python train.py --model="masked image model" --dataset="drawn human figures in many poses" --train_examples=97500 --image_size=64 --crop_scale_min=0.8 --horizontal_flip=true --method="simmim" --mask_ratio=0.5 --loss="l1" --arch="pvt" --norm="rmsnorm" --norm_position="pre" --activation="gelu" --mlp_ratio=4 --head_dim=64 --fused_qkv=false --qk_norm=false --parallel_block=false --inner_norm=true --patch_size=[4, 4] --conv_stem=false --depths=[6, 6] --widths=[96, 192] --init="lecun_normal" --residual_init="zero_last" --optimizer="normuon" --muon_scale="match_rms_adamw" --lr=0.007 --momentum=0.9 --nesterov=true --orthogonalizer="newton_schulz_5" --adamw_lr_other_params=0.0011 --grad_clip=1.0 --steps=9500 --batch_size=192 --epochs=18.7 --lr_schedule="cosine" --final_lr_fraction=0 --warmup_steps=190 --weight_decay=0.1 --adamw_weight_decay_other_params=0
Rows from block 5 of a small masked image model, named by matrix and row number. Rows with one number belong to one neuron. Each number is 500 + 25 x the weight over its row's rms, rounded and kept within 0 to 999. All counts start at 0. Numbers have three digits each. After the name is the row's rms in percent of the matrix's.
After each neuron's rows are labels from the 100 images, of 14976, where the neuron reaches its highest value: "colour at peak" is the nearest of a few named colours to the mean colour under the peak. Only what is clearly more common there than usual is listed. The data: drawn human figures in many poses. In brackets: how many of the 100.
# fc1: MLP up (model.blocks.5.mlp.fc1.weight, 384x96), inputs 0-95
# fc2: MLP down (model.blocks.5.mlp.fc2.weight, 96x384, transposed), outputs 0-95

fc1.340 095:540509494503510505478478503528499490446518520460500524475490529481489521502505513449514553520518516486464504495508475452536484497487535527461495500501499468502507509536464436473532514552501495506555508505526518465488520502551470537481475497502495470490516488507470489469487485457521474519
fc2.340 083:519532521533512462511499505498443531474481503467445504529477515545513506509577516478486472528504516523480538504457508508499456475469506483503482499505505512470549456479504503500505488461507533497482474486493500521481503514517543528493474521493518481523519516463531521501520458530485464483
colour at peak: grey (71)

fc1.272 084:457514542471518472528513535474527511494466468525478525470473492510470503502495516494481483480518510495513507493475505495496467527506498513527485485578475437482493542485524495548527468486506520487460488494523527531551554507488474499495442531502488484504506531514487515475499466476502509492
fc2.272 059:496521530522526507503530528454551447492491506532482507487491512496504489483472523534469466482488517518496524496513527510485518526479527510498448519535503502498500501481471464503525453474492473510523504522530535476448503497483497459588524494495515484460463507520477507531464500472509498487
colour at peak: pink (31)

fc1.281 081:511500509480494513513498483539541457543480552544497462492482506464510500473480494479502501500491487493551460506498523516487505508451543481501472495482512496510471502524492493488506487523499530493484460495508531464546544468530464462520457524493514491499478476548483539521508508525496565481
fc2.281 091:478477473546505517535490511490535476496496478493484517482487461479480538489532529494506473518557533496493500496488492502503512517507516453495477495480477515540476478518529483501498468541569525489481531480546459448496540501518475520535489476505493474453467508486511510492515508469482557504
colour at peak: brown (56)

fc1.89 125:514515525493488507474547525524493530451522429496524479500522529498531507495466455467449499485495488501530547498474486507462485477528499517496529478518486498467445472502524492493502472516569481519467544531501500468529503471500514511521488514488522508504509506513483523533449509483512501493
fc2.89 082:493488517484470520482513530513478457478485476519494486558496533499548506478494483465466511485479469534545534484483502503480460499494474488531473465536477532472454524500525506467503550516501549543478562504506490439489513494474516520513503501517517500498491500481498529546476508500492491498
colour at peak: brown (51)

fc1.280 079:477502548462517486494498500526518497477507465548488507477524502479488481574474482501491492480436515486520500501488505518499519482467509481530524498439466467481462495502501480485503446550528441496480499512525491494539473524495502495503454468503497485497518476546461478500505524490507489501
fc2.280 072:520463503475498475513470523510523507548501520506471481510496494494481480571518481447459473511475475500517476504551501521524471526495509509558526507447473500510477510477499515475484489551536517499467498512480514506473468492543506540498520460452482521482530495474505522544511515495511501499
colour at peak: white (25)

fc1.206 128:496498469488513445480469526541470547505466521433505491479460496536565530519529494485528505521521492497537517507503478516461541502501506519507529518483522551510476518536523493509513469497504496485545515522480515483488514488485472459476488487490513539509480463479529508476469506530516474502
fc2.206 128:536452533521495511509501509504499484464522481532545483476529519484464520484508498518546511473512507468527508482486538508435526491524465467554482506517491543496460470511491506504444498482485488497471521497498472515520496499492476461508520493470466517485493509533510530497492532486476533566
colour at peak: black (38)

fc1.166 091:479535494492526480454469518519479497445498541502503580498477524550496486489538535519530470531486550481498474524497481516489539465481493493514468522473456502522494485466522506483485480529487508516522494493519512501520471520533506501534453483473506465482471478513530520508519506501494537480
fc2.166 116:514523534493469479476525511490499553490479510503475493512483499509485474475563533517520467469534530514504514494473511526524497517450503489439483516494503478514478461454469478498494516468488521489496516479526567527544469485494521515489481498494518520475503461491483529475553521500471540509
colour at peak: grey (61)

fc1.268 086:451509502475511530470485521509496465550504515517523523515505463480498507450507552541517510528479516498454509455510481456528515479537502484542502528497545479545488502497526505497498497529508487543494484504483483493466504476466470480507480490527547556519490497485483484470452482494507519515
fc2.268 098:502537487448528541451482497502514502533547513497522541506491489473521528487448486523509524527491510518512522478512501443493521469481523454483526538543484478507477492473474483509495462567526508507471455536502517505472508491490492499512501520512539530508509470482483487481468503470470503490
colour at peak: pink (35)

fc1.201 143:498482514498480513492462466528504494500513487493490490524507452478524500481464518443492484470509533519502512519519520471496548529510497503529533514526513498492497512457503504451574491465469475506507527503489512476488503485482491518501472521528488458496505472531472515517519502530464553582
fc2.201 115:500544503540529463520466515521503502519505522513452501466492503500512534490561503526546488510488458458508473522542475521482445494460499492484509504476540490509537533512497513515461503507498562508485473513492490466458538490516516482522511477516495521476464489459507489491504500499499464462
colour at peak: pink (33)

fc1.301 082:519506492516443491515492502501493526454534514470502518494496517503501498513493486526527509464510525512471507501487504467472447498516462578434464473489468488498468454517478482494456491491482541526509504501447472500461509496525517460538504518509523492493510548497492509513502534480527486496
fc2.301 089:460493508479527528519487470508486488517475488508500511501483445536450527525469504504511485473523516452487445507510539548492524491500515450535524476508491497521522503516505519539562529488507485503508478524537499510489481495470472495441528459523507532534492491511492500538464469501497489479
colour at peak: black (28)

fc1.111 115:548485467472499470466490519490491495503500455527472483524519499510482494496480495457506480525494469506516507536479484556532478477498531485494488527462487527496522458485501465498528518509497489538489525441495528485443497496514489534464545511489521479496519507514476488518447542493564484500
fc2.111 111:529473523476486507524527560462504500516523500530514477533509507478497482509446522533478483475463493487472526497535512521521516473452462528425531483487494500467488482538450501498519478518495506512489468510519500467518533502506522490526493440506513495516534504528515484524480486508478543487
colour at peak: white (75)

fc1.224 103:510486492505502467473487456490469540474550507499476509464447465537488486533454497499519460505495502490482466523503523522508452487434498498491513495513448551487499514511493495529499506521499532500526486492514511489471514532507484503503487510461505456467512512520548494467477486452535490464
fc2.224 111:480519518487495489484491524506494458546469499477486462512547517476508478479554513517514534484493491488503521488465472480509539490566486500497472506498544423502502486506546491479491506504491479474494509510497490480517468494524519520504527481483516499551488497496436508521524501540466501554
colour at peak: white (27)

fc1.242 102:549477510512512450500467512472535468516470466525474461527514506491515468507469553481513532445506491495521489545476497509527491506485549497468489513511527487516492455533536492491502481524493481471520505477543466512473510505498494554470503478464469479496488482500499491471516483460483496544
fc2.242 089:464511455537478566556510506526466519483487544482502505475490464473503508492503455491477471529523511477503505477549479505450513473511451464518496488522498505498492544487471494497520505501533511482503495504493497482529498486462521451527510498551523520549505510511523522500487466524496501459
colour at peak: pink (36); white (29)

fc1.265 088:508539511493489477531527513505531493514463483493467527519483476506462508486494535515473490462527472492483519488510518556511510533506519532462505516509524484478489488519461485558497483442497489509517496511525537554478484484480469508477551480483510496504530487485432527478528480529486510542
fc2.265 088:507510500516519483488543489467533522519475471479445513538483499521493499485472531539496472485513499531512490477507514524532507511480508535446529462487530499502507497539471493535526454431473498513515488486515506519504500448489489519481529470491510471523503457507504494460514489539471528553
colour at peak: brown (50)

fc1.357 082:511513527530418498523480508505484481502493501487474517524482554496486504547517529453489500532477498503469503523470457493513547483525488519471490469523562513502497501488504510544510482465509466500457463486476541480483508504497501514497522514525481538471527517476490508511518482529474555495
fc2.357 094:488536499508460502485474496475491500528520472494505505490471551487499499557516536474510475513477505502471503542465504523495527498546477539513497494532527516447499456477477519546461504504507477512461482485471530471485496532483507501497503527522503541475533497500500440484523490526483562482
colour at peak: grey (64)

fc1.190 088:501478515489492510473498493463555501517494506504510444513547551555514516516479485504493498490506501494548542498485468449492504456521480532472511508477518492502504560491522516446531533482505489501483490525523483503525501492514501509499520519498488476542489527553468498478471473478447478524
fc2.190 122:533534468490524491497498503474511481509506527523515456483513530515504530486485503526558484491470499489543495469490488465505478459511532537490504547478526499534506481451507496469533548496501512503487462496503487502500528505511487474518521540470511456494458527564469493481472488481440508499
colour at peak: brown (51); black (34)

fc1.249 088:525518461501515513474487495523510511494488504535521420522475521476508474541506504499492525501491476480533492451507515500489539493506505515552485523501490453488494478542438497515500468506449531521502521516496497485501471493512493499529468509509528503512492457557482474451462518489455506482
fc2.249 063:511507491472492540499442509487528531526551493494495472526460472477508458534498488506478481484493532478510510519470518571479488465498482522537529515502531484488467495501494475488491506522492475489498496504511496508525459462557480509480520522540526476507435487538500496529460499486499523530
colour at peak: brown (68)

fc1.374 082:487449491553502478498508462500482477478503499524501484477507514517466476476510553502539536497542499490524473509507493521472469547507455536487476495492530448492455449487494476482453477462520509510467499473480480540538502502534548498484514513505473491503505482488493526470505511494522523529
fc2.374 055:540561508471512469514443499474472519498512515526508493525537499530466528506458517472482524522486512518537504509501517496517488511481529485512516498497496513536484488456474520542496556497504498524493456445504496508469506543532481501501523497444512473480480480469468496527528463487459486501
colour at peak: black (32)

fc1.39 107:551519501491502530519507511534466468476550502516502525507497463480449469499516490530530506476477485557543513504514533488535473497522456498486490480506482521473508487481534482544507493550516485526476498499457499501459523508499482478500524509546500496472516482468506546483500559517487496470
fc2.39 115:485506502497504473463568483499469494537475524493517452514472469471522469555544488475532465543494504474492506492481477506490562495502515514502490489507496485487497471460498485489518466505536509523514532525505486487537519532524522485524511502485525530492522473523494468490469431460514510515
colour at peak: grey (62)

fc1.307 066:505491523505459544495534533463476518567474503497521547516489523483502491493493512501520515500463472501510505515478508462486493522486489542538495479499501472526485535494453534504501511497500446502561489500481513458509474537532496499503450502497530519495473483471484525524485460506539504552
fc2.307 071:483503476513478521507519466481524514469453502494553512515477499476581503514489540493508516442496535519508526528520453525487527501504455515532525500515462484473475491542516477504510503478517479534529507491440475504458512488515484496528477550496486486505465497469490499525486498517495480511
colour at peak: white (30)

fc1.262 099:518467507507505474455529495491533490508527504502530464489497484464511519506486513468493462522465529429503484471513506484536471474480488511544519470489487528527530554535480520502529499545484514522468501491502443492471513544505502503526480538487451499489495518485515511448483486494520468499
fc2.262 119:498517544471485465481501457496458431540500483463487508532469474531502499508460548502502502465491510522457519530521527507515515517516548520524500497504505524466496493490525469526516488491523464482490476505505511506473527522532470544484522522491474477524472474459513508466525502543464513511
colour at peak: grey (62)

fc1.226 090:494458489557494498535493492489484514532531515495517509539502453481518483450495545484529531481502554520495504481505486524471454502500539487444479511514505493510515502518532504490481465466500535491469513473513545521487481472478536519490519519550480507535460518471509519465470482528486508497
fc2.226 079:522494512475517506490513471527508504503490478473495514531514522509476449547527468495525545469511499523511521516474504499533501527514520482510529503463447514492496485503478507486489508483476455519481495456467534513498488531559495540467546460454462486459529518488492470516513504463534494536
colour at peak: black (27)

fc1.275 111:510500513515485553585501501503534540541498457524480474466517507495532493515517487533524518459475493487521512506533482526478492538540496484473474489519551497493467494509455467512512511453508504495460515501518495515491499520506520480493510488507509512512500494534448476473499524484434488490
fc2.275 099:494536504520478487452511491487519525488481475516528515513461466512496498441519508500515524480515504473475509471461507495508529498510474488486473535530542472514491508510474512468490518457455539505493533456519530517496474514476523533511492501492553509494499492548443537450536517497483524530
colour at peak: grey (68)

fc1.304 085:504506456535484517494473439506495509547489492471500512540524492524497497491445520496494481526561516503497531494544472531508490536495497531493470516520490537527481455522484488526528513491511522512490535449519497470458502502470492475498489522503500479525559474488502534482504507511526536545
fc2.304 085:509507520480516478543552510487503488494492535509488492481502504515485502532587495497542539470471514497524461530453505504520487486487503448476499497500496472447534482512480527509487497486510492491486477528478522541518495529554514501490547504489488505463478499519490446524452482484503490474
colour at peak: black (28)

fc1.132 079:481479523485523485486493515502488479464483495508537468473502515553517517544459424486484500467492478530562515483491502489510544486494518523505490498498490534531447501476542492512509526500511477503509506482550484495523472489501498511519477504502449471487481484498473454528518486469438484502
fc2.132 087:515516491488499542485481471493499500492503484486503467507535556548471525473471489464494518466472541509525493506514485511503512474512536502490475493467497497522542512504505462508507511520520490523473466497510567509482551541511503504454537493503466480498469513531522465516521473467431473497
colour at peak: brown (54); black (33)

fc1.105 104:501504508535480479481498525479532479516519474510489541490520545521441458544508497487522540468519509519474527558486500473502514485519508516469494502509527522515473512514536512497484501507483528505517559495553480529541475480529483511449536499508493504500466500494459516493499486450482545509
fc2.105 115:477499499478528513525452510481401541485484524491533468492502487481512509497475491522502509508470478523545501450494492539492496460516525513553489551507473499538517493487511497500499514496500472475506477519492488517500502485471533498531490489524483488532472546460534502514535485538479479527
colour at peak: grey (66)